A small image classifier, trained from scratch.
Training: muon at rate 0.0056, held-out accuracy 100%.
Rows from block 3, named by matrix and row number. Rows with one number belong to one neuron. Each number is 128 + 32 x the weight over the matrix's rms, rounded and kept within 0 to 255. All counts start at 0. Numbers have three digits each.
# u: gMLP up (value half) (model.blocks.3.mixer.u.weight, 256x256), inputs 0-127
# v: gMLP up (gate half) (model.blocks.3.mixer.v.weight, 256x256), inputs 0-127
# out: gMLP down (model.blocks.3.mixer.out.weight, 256x256, transposed), outputs 0-127
u.138:128127130127128128130125126129128128127127127128128128062127112127076128128129130127128127128113127128129150127128128129128129128127123128129128129080130096129127127129128126130125127127129127128128127129127129128170132128128129127128126128128127128126128128128134128129129127128128126128146130129165126105128125130127128127128127130128129148128129127128127121127128171128129128128129
v.138:128128128128128128128128128081128128128128128128128128128128128129128129129128128128128128129128129128128128128128128128128166128129127128128128128128127119177128128128128128128128128128131128128128128128128128128128128128128128128128128128128128128128128128128128128128128128128129129110128128128128128128128128128127128128129129129128129128040128138128128128128128127128128125061128
out.138:127128127128128139128158128128121130128124159128128129157129128127202128123128115128128110127128128128128113033153126153128128127127125129130128128139128140129128129128127127136144123127128127129128128127123128128096129128126128130129128111128128134169129128128128129102127127118124128128128129129128128135110172128128127128129127127127128119127126128112129127127128128129127128128128
u.139:149127130092125157134128179135125126124128128128147131119126130147126085129116119131126127122059181174100129133118091115144130255164101125144102126124132123126118061165231076128127124130126143143099126117129124151127167163126130127134168151125125127135137058119128022130124146121144123128139126130126137131132109136136129129128105065115125126136129125130129130083133186093122128059121
v.139:130129130126214086089127171159109113128124119105122133126127093129148130130127127106115129138125075131133123195099151128135126104135138135129060129129114129127170122126120115121126129128131127123157142130171145123116088068145128030131124121117131122185020129128130222171154129132131115089142136084124132132227137127000125126116255133123138102131160114185147131130116167118116124126121
out.139:131119110119120129121136130105129119127127125132094120134129128123125128129126122129120146127183111129127079126123126128134067048127130098121137115127141125132116138124062098071123136095241126100125128122187126122133132158128127125126131134132134103120129195094137129134123128138118165108129124125117126145035195133129124128127131124125150169125185123132129133133125120122122108129125
u.140:145130150062134130113125125156186131125125102199125130128167130128073145160127160136131126123141122141094175127133046158222130128138129127131128126094136124112117122255026126132130101138140127088125122143125126086099126129129124101129078125052083128128130148128055132128103092006129131127255081133026137125104127094052123126126178068000125124128139166089094124120127158133094128126117
v.140:077132129139135119129120085140178127142134111250126142118126129118139129058118138128123148086110178128150129128222134162096118170126129100093187138132111113146134144151120155121129134141131114056128108096101129128151139109120133127128130090156125122134127104130031086101164201105118131136152130131154095163098125030105163127094138115166118131100180160148155123166144090130133143120115
out.140:125130093019130122082207129130124118130100120120134168132026120132124105127141217195217153129129126128136149128109153138139131218095115165130128128128123124128126127121107118126122121123132129089132123128210127125129129132218128076074128128010219107173135131118137146127137123133145000125127116127135050147132124130056084255003092171255123132128123217129008173162089129109135192122093
u.141:123120136133127122159133125091128141137127135132143122126129125129150085116128172130123127127130136125145147069026162126133170151124131146087117125140104139128127129193188124091141128255124119112159101113113183124123140127136214130103063228131131127131127130130129143064138093137141113254134099089131132127120252127161127130080155133143126122146126140126135130124129111165127199150128
v.141:145158138093170147119128140133151127067148161127227140128130134125123131051145147121127128155121134116144115120116152132127117126138130171120137130119119174128155103121167100213125078128127045129208129134167128129123093255102121137127127128128128227125051133129135127204132115110128136033132129124153127124128147127105143145132129127130130017104133171133148127136160109145141125125128
out.141:134141000132076133110125239133098088063124125118141123131121155126127125125109128111116127129140126127113128132130114128136132116135168129128136122092147127123126133124102087132134125121151143130127109129215127062125093169114122087119117130134119136127116127129129124151128138135139131122144126124197125126127157153135127116173126131128163206169140138198209144130125152103125107108121
u.142:128131128147131126144123127134137131131085085112126142125124119120184125124127145150127140141255117136244226147126088163094151125110127125149130158116140167128042140132108127130127120135127128121173127129131125128119121119129170125127126142059129164134126110127128141127070127126211069202094127128162129126131137128231129119113131135159130123182128208132079173129137123073131225131089
v.142:127149128141102133128143143131154122126141125112114110131127134093127121127124128123193115127127153147128088108164132136140139133140129139062115128125128117133132125103151128128140117127105128137124130123134133128115125178129126131131127124144120119113114129124134103130138170145125130126143129152116121124140117146097121103135144138126129084131150144129129128148123131214129126127122
out.142:127174123128149131131067147060140136168132126163179132149168180104135122121084133132079136130129080105127143187131125124115123129128131129122122098121137129115217172157086131127127173086167128130056119142126126137131103134081088133197122134098145131225130117104086128178127116081118085150118126171133164157118126255135126180128148125088129129125117168121087069105148125144116000100126
u.143:132058138051147129133105122085106128109152024119130125130115138128126030131132080144126127077133131132105127126132102132074137117141149103087128133117150128180123106170092130210129123161070127141182143055173168131122089131123130129098123106144122121118134125128127145127081120028120221130255162133128133125137041187134124213146132101105125255132125174092229144188118135134130125122126
v.143:102128113140151093113130151096124126128133101000116108118073124181129133123128033156131160169125131129130123127156125121104133127116127154133143128115000130161048129124121130140175127164126150146133101127127132117129126187212128115140172132109129108128218131000085106120026121136124017126108236125207130144137157129129155136128126118120240102136121088127139134107125134116131145124000
out.143:039117127102135017191124174136130135085137152150134127101058126128161040127132133127134112128127220133126106128032135167141123156119156140255127146126153153123127100129161140098124129129217127135126080127111132133148139119124180109112123120108123127146125170158124220128134211030127130126145127136129126132134105226147128147120138131137130075160101027138146130128128128114149120112126
u.144:129183181137124128127118124119132122084127126092129134137144100210128161124147128117103127128122129129174097135105119118136132026153136128131131124165102120129132130135158129144128076126132125127092116128125161138123091000145138128127132145132137128119124130120126138134126130165119131135112099128161144112128109212101159126150168125130157129128136093122131132135117171128144132127163
v.144:076043132115140157127129125146129136145109100046129131082120116101199116098127133022121129113164120127114127144131132129128129132077126134111099129130127127122128108125104125130142226215127022136131129117130128129079124118127111115127180131128096133214125126129157122118132122075248131127125111176020131135124134153099111112126209171100076135130069127134131136130131000119119119129117
out.144:127117080128255128099113128137047121172124142125150129133113096138127132066103137125129127101160126127107130135127133102127106138127000224112129146117138156136150110130116126122126135121152000145136128222128000127128139134128106140133144132128125130106129130180128148161134094000129125133103124127114200128128125000127120129065152127137125139131128125128127093124082130153099120137132